config.yaml
model: "contrastive image-text model"
dataset: "scattered letters and digits in many colours"
train_examples: 195000
image_size: 64
crop_scale_min: 0.8
horizontal_flip: false
translate: 0.12
rotation_deg: 10
tokenizer: "word"
vocab_size: 53
loss: "softmax"
embed_dim: 256
encoder_arch: "resnet"
encoder_norm: "batchnorm"
encoder_activation: "silu"
encoder_channel_attention: "se"
encoder_drop_path: 0.1
encoder_depths: [2, 2, 2, 2]
encoder_kernel_size: 3
encoder_stem: "deep"
encoder_avg_pool_shortcut: true
encoder_dropout: 0.05
encoder_widths: [64, 128, 256, 512]
text_encoder_causal: true
text_encoder_width: 256
text_encoder_layers: 7
text_encoder_norm: "layernorm"
text_encoder_norm_position: "pre"
text_encoder_activation: "gelu"
text_encoder_mlp_ratio: 4
text_encoder_head_dim: 48
text_encoder_fused_qkv: false
text_encoder_bias: "all"
text_encoder_qk_norm: true
text_encoder_parallel_block: false
text_encoder_inner_norm: false
text_encoder_positions: "learned"
init: "trunc_normal_002"
residual_init: "none"
optimizer: "adamw"
lr: 0.00086
beta1: 0.95
beta2: 0.95
eps: 1e-08
l1_shrink: 0.01
ema_decay: 0.999
steps: 18800
batch_size: 256
epochs: 24.7
lr_schedule: "wsd"
decay_fraction: 0.4
final_lr_fraction: 0.1
warmup_steps: 940
weight_decay: 0.1
Rows from block 2 of the text encoder of a small contrastive image-text model, named by matrix and row number. Rows with one number belong to one neuron. Each number is 128 + 24 x the weight over its row's rms, rounded and kept within 0 to 255. All counts start at 0. Numbers have three digits each.
Before each neuron's rows are labels from the 100 texts, of 14848, where the neuron reaches its highest value: "fires on" is the input token at the peak. Only what is clearly more common there than usual is listed. The data: scattered letters and digits in many colours.
# fc1: MLP up (text_encoder.blocks.2.mlp.fc1.weight, 1024x256), inputs 156-207
# fc2: MLP down (text_encoder.blocks.2.mlp.fc2.weight, 256x1024, transposed), outputs 156-207

fires on: "blue"
fc1.283:124123130106130139122135127126120125120119128123116118119129128144000132132123078129116123128129126086133126123134128118171123151087109133113128131131129125
fc2.283:125129129145196118133128131252115115143128122126130000118122129136255119150029135126127126128137135146135123122134120099125125132126135114116128124117128132

fires on: "q"; "l"; "d"; "e"
fc1.1:125121160099131132128152127097130134134121128125113127132127127133104138129255100129122190122130148126131133128129128119108126168096197128123127129128128130
fc2.1:125123098169131134129150113254112136165133120129132055122123131159121133172115120129133225131128118122157132130107135129135119131113115110131113130125135135

fires on: "g"; "<end>"; "e"; "teal"
fc1.421:137128125136123126131154128097126104141132131138138131135131130126112150120123109145095127126130120134128128127124128104064140161124255133128127114127126125
fc2.421:142137111138127148129128111177118153149136131133135246125122133150117123135133118130121150122117125074153144129126129146135102116108003129134124113132115134

fires on: "<end>"; "q"; "g"; "l"
fc1.88:130113125104131127129155122083128129145112132125111127102117127141196147120124088121129125137135135121127125124130129119079126167103129127133132122151124137
fc2.88:135133048200113136130151128178124145174132111127130136131125129158031118148110122133129130120128129124131136145120133134165129157116123103133130113139126133

fires on: "9"; "j"; "t"; "7"
fc1.557:115128134114125128122132129144127132135126130129145139123125126113190149126131127142131120132128125126127125127130130131113126129114255136132125129143136126
fc2.557:135128140117111129122117115080123150122123140128123255151134121112122125124160112128136135124123122122120139136122146167126133137130083192127142129114128119

fires on: "blue"; "purple"; "green"
fc1.286:128116128138120240117129122136163127111123130126145146113136137141067120130180124131082133118094128114124126131136133133135124115132017132110127132000128132
fc2.286:143128056134147133128138144125126154117123132135130151109136120127141124130127127133122199126127132114134144121133140141126213135127134145120123122134115121

fires on: "<end>"; "g"; "and"; "yellow"
fc1.44:126126128123128131123150119123128124130107129129118126138132132141117140103120116136124124134131121130128123128117142099108127138128255126155131133133124134
fc2.44:131134105157123108128116135172027139158134195133131252129127125145069145141152128118123135114123129124125127124129123158167142125116054109124148121129129131

fires on: "yellow"
fc1.161:174127128141127128128114127133128134183188130127127127215129128129090093120128128128128135129129128131127128129131128120136128222185100129131129128128128128
fc2.161:179136143139113128127132135119128125000117135130131128047123138130127109160137107133123116128123122127130125124133132176131123084128158125116128121129129131

fires on: "l"; "y"; "t"
fc1.586:119109129107131128138255129102130130154111131131126144136127127134099142126123083127094102132131130131126132126119125112109137199132255125104125127132117133
fc2.586:129134025147109135129126122188125146178131134135126156126116130148121130136125113121122176115119116122225135132121128128141130147117057116136130122130131127

fires on: "9"; "t"; "7"; "j"
fc1.457:110131132117123120104142133132136126134126129136132137134129122099207147124131128135133129130128129149125130129130125128083132132119255128143129125133128122
fc2.457:133129140123000129121130108101136131119127136134120255155133121124050127123202114127133132126126125122106129130124143158115127123129096165130131131131127123

fires on: "2"; "t"; "7"; "4"
fc1.159:121125124122127129166119132132128123141142118147128091131125125133139132130133132130161102129163127111110083131131123136139123151139020027129124112143125211
fc2.159:124121123105118141136198122155128118157137149124144060148127122116134126130121127125141144128146121130132117120136145143125125136116138060147129126130183126

fires on: "l"; "j"; "u"; "i"
fc1.192:128127134106152127139161128115119130138125129127125127135126129127120137126141113125127127127134131153132126130128125119117051143122226149132129128129128128
fc2.192:127130097130156130131128127150109131145134128124126201113119130130127124130110131132122124124128131124125126127130122133132118125132097106125117118124136135

fires on: "purple"; "yellow"
fc1.470:122124128122130129127151127128130120138117128132119133128126129128092143101126085128125120130129131122127132125123131078120132148143255124129129127134112127
fc2.470:128128099152099124122128130180119138156133154125133174121120128138124131131129132121120145114127135118125125124129123137140132129126039086116130120125126135

fires on: "teal"; "u"; "d"
fc1.171:144122125120130131129122126098130126134124130126108126136140136137000126139126109115115145114199136120129122132122128108133129136111000135086130130095124136
fc2.171:126128093141182124136147146255125124134136117124135007104121137139225124144076141136124125138135131128127121123136105113138124116133189101125122126129125143

fires on: "q"; "d"; "e"; "y"
fc1.535:116126131081134127137200129053132127156115129124111128115104128133137146129168041132130125126134126131133125131128119135101128197067157124121131126132122132
fc2.535:129129093178145133140147112255123145176127139145124045136115125140152122180131104122125132121124113143152136139114127126138127149122129077135127126137134123

fires on: "<end>"; "g"
fc1.264:137127126136125131136144127118126124142130124133125120136133132128156147106123084127121113127132126137128126128119130092097128130131255123126129118130120131
fc2.264:129134116139067128127136137192110159144137138125135216129121130152000128134129129133125202114125136078142145136126133165162127124121050121125124120135119133

fires on: "l"; "q"; "t"; "u"
fc1.614:128130153099145128135147129093128131142127112128123120136127118130126139126131102137128158128133127144128127134128111122119010139123255128126129117118122129
fc2.614:120124033128000124131124147183115115154146129124128217090116135135116128131098130120124141133126127127128119121125133128129051113127062039139109121121140137

fires on: "yellow"
fc1.396:180129127151128128128120127150127131184184127128125127216128128128075102123128128129128132128128128135127128129132130120130129206214105129133129128129127129
fc2.396:190138155140110128128132131116127126016115134130131128050119139131127111150143110135124113128123123128129126125134130178135122106128143128115111123130129130

fires on: "teal"; "p"; "t"
fc1.600:121126124112128129142138129126123130135143126138118123153131132119107137127126108130122116123142121129134129133111126121143132105151255118131128112121126119
fc2.600:101122103128116125134109144182084140121125163126122204115118131116124133113108129111127147100127130121122118108124105138145132101149046078120136119126132130

fires on: "pink"; "blue"
fc1.25:140080130128134135143117126127125125124134119125136121108138131153074121174127128123123124129131130091126121130129127140147123137127000134105123135131125123
fc2.25:131131114132159126129115138185127119120116149126122000094122121119132126122042127133123134128131126152160128131140128121138131132136171081131128120133146123

fires on: "g"; "e"; "l"; "j"
fc1.109:133127129114128128117150128118128132146129129127122131129130130121136144127170123117123128128128126135130127129130129120091128141107255129130128128136130146
fc2.109:139128145138127151125130125106076177138134129129127255127122125139116122141138123147127129134127135115126135140131120221129122130128046166129128127129146126

fires on: "purple"
fc1.167:132122126148128124136152132127132126126119135130137186122129125126153125134128144126142129156118127135126131128128127128103139094134255128129125125121121114
fc2.167:128125126138124126126086122082127130093123130130125255116128137127077130107159126131125132120126132122095132129120125173133132110136016194122128127124129134

fires on: "blue"; "pink"
fc1.683:141082131122133135147118128126128125127133125124131123099154130146079123161127124123120125128143136099119111129126127134126124137123000140103125135127125123
fc2.683:134130109131133125130116137207124119121118155126121000097123122117176120129054128136125134129130129151135126132142129132136131130129201077134135115141150124

fires on: "g"; "q"
fc1.241:129128128118128134128145255117129181133124129129123128126122131150138137125127109128125227148127129131129133177128129115117130136120244127129129128127126123
fc2.241:149133102166000126129113127194126139163136131129131168133127130153121126146176129123124094127122131115130138123123130128149082134114078118133133125133121127

fires on: "9"; "t"; "7"; "j"
fc1.270:109126141111125126128138131143134132130121129135133138128126126119187148113132128161129119138127129132124129126133127135113128142116255132130122128142131127
fc2.270:133128139112000132121101118104131135124125140130124255145131122120055128127151116125132132124122126128121132132122152151124118136126092195129138131120129117

fires on: "yellow"
fc1.307:130135113131105126131146132105128127140134131161117137146130143089112142096128129185115146116126097150117133140076127089115148125118255128136126105120129126
fc2.307:124126131118055137130132130120121146123142106128139255124123145140120129126165130128127137130125121104118126105130117129117122105125097173125128135119112132

fires on: "pink"; "u"; "d"
fc1.312:147126125124127133128122126113129124132121129126111124140153132135000127135125095111122144113180134116130123132122128116134128144108000141083131128120124136
fc2.312:124126112139161126138153146255123126137134117125134005112125138139255123137076141133128128137138132130130122122135106107138126121126178098125125127123125140

fires on: "blue"
fc1.71:120115127105132135128093127127129120111118128127141126123160135151038123125129124113119129124171132109130112127125128129123126081136000143106129133123127129
fc2.71:133129097141131120131133146255131126123118156125120010123120116111233123134092127132122148126132134132121126134134129129149137133136224090127138122133130127

fires on: "y"; "q"; "e"; "l"
fc1.47:135120129120128133134167077068129125142108131127126126143125130136255141126124105128126124136127131149131125127124129120091129158120255126129124121113126123
fc2.47:125134141149127131147108118125103150145130164131126184134122135151000128135165115143119127117115131103142135134119136149157135109109102139135126120122125130

fires on: "l"; "e"; "y"; "t"
fc1.602:132125134116155126142232136082124124162105127130117133121125121127131153122131085122135095132160130131129115128132083123102128179124255132118134124107106129
fc2.602:137134038146092143132141122191126142172133133129127180125115135144110124140135119128121199123119119121150132127123132202140128142117095115132127121133132132

fires on: "<end>"; "3"; "2"; "p"
fc1.577:127036131118141132130104130138127120118114126123143127110143131138082128153128119123112119139151154103124107128133130110115124135127000140105126133135123130
fc2.577:138130114139196114121141135255135128133124186126123009111123111131170122141037134134131134128133134140139128135130126147150132135138196082121127110143143134

fires on: "q"; "e"; "g"
fc1.484:122125129123124127132169112095130125127126133127124130083130128128159133126126091148123123135126129116124128123128129112088161166091159142138131121123129104
fc2.484:159131134165139103137140127162118152140129062129134171154135117145241126143149118147130108107125129119134151160117141170140125145084111155133168115151114131

fires on: "teal"; "purple"
fc1.372:130130130141128128123135132118133105132129129126151130100128119132105125119130125128131093124126127120127128128127129122119128175146126126125123128135126151
fc2.372:147131109159013120122141132243126129133122197130127090119124116138132120138079119132124161122121124116185133131125141168139045143116115112133136119131126119

fires on: "e"; "u"; "l"; "d"
fc1.371:131128126115124129156180127088124123149126127133123121137131129126131141118123073134120100123131126136123128128109128095082131156131255127132128119137124128
fc2.371:131134101137112135141137132183093165172133162124130207131122130147116122139130126135119177118120128094161140126123134146145130132115058114137125120126119130

fires on: "z"; "9"; "g"; "7"
fc1.298:116129137114132128128147128115134228147127131125116126146073124137181138129130114161122230133032129168129133055151129119110127129115158116144096156101131087
fc2.298:125125152124133125126089116134119141136130127129126139147135137144135132150174114124149061129119117139164133137103137118126120138132122132151132135138130120

fires on: "l"; "t"; "7"; "4"
fc1.554:133127130123127128113152132117126130159130140128121141121115124111129146128122127131112128145130139168123151122128134111077128122114255129138129133184126121
fc2.554:131126115124000134121138131179132122113132131121132137102121121128000127143125132150128138122126136080139132131129123175167125114133085106126124127142130129

fires on: "purple"
fc1.661:146128131139124127105153131160128121130123132124135171096134123113085133117132139121140137131123128126129126128138129113060135110123255131139126139142115129
fc2.661:135132137149121126114096126076127142128127119126129255123131129134128126125157133136119124128121135122115126134126118153130129131135019198118127125127125133

fires on: "e"; "l"; "t"; "p"
fc1.15:135119131108123143129144129110126169156142130124120121119079128123157138136109121112117124126132126150124138080123132096071131138130255106117123128126128094
fc2.15:132124124140114122132132138210092134140131140124129122124122128131124124136160130142132119129126140085213141139126125177161125123127102122133134127131132126

fires on: "g"; "q"
fc1.377:139129131125137127124225129119129128135100133130121134110125130150115137112132095125088130150125138136129129112143131092076130160100255129137125132127125106
fc2.377:143131116178091127120113130138136161134127117135130184125131132153001129136184129133129123125121131115143128140122125143126128129124079168118136123131117127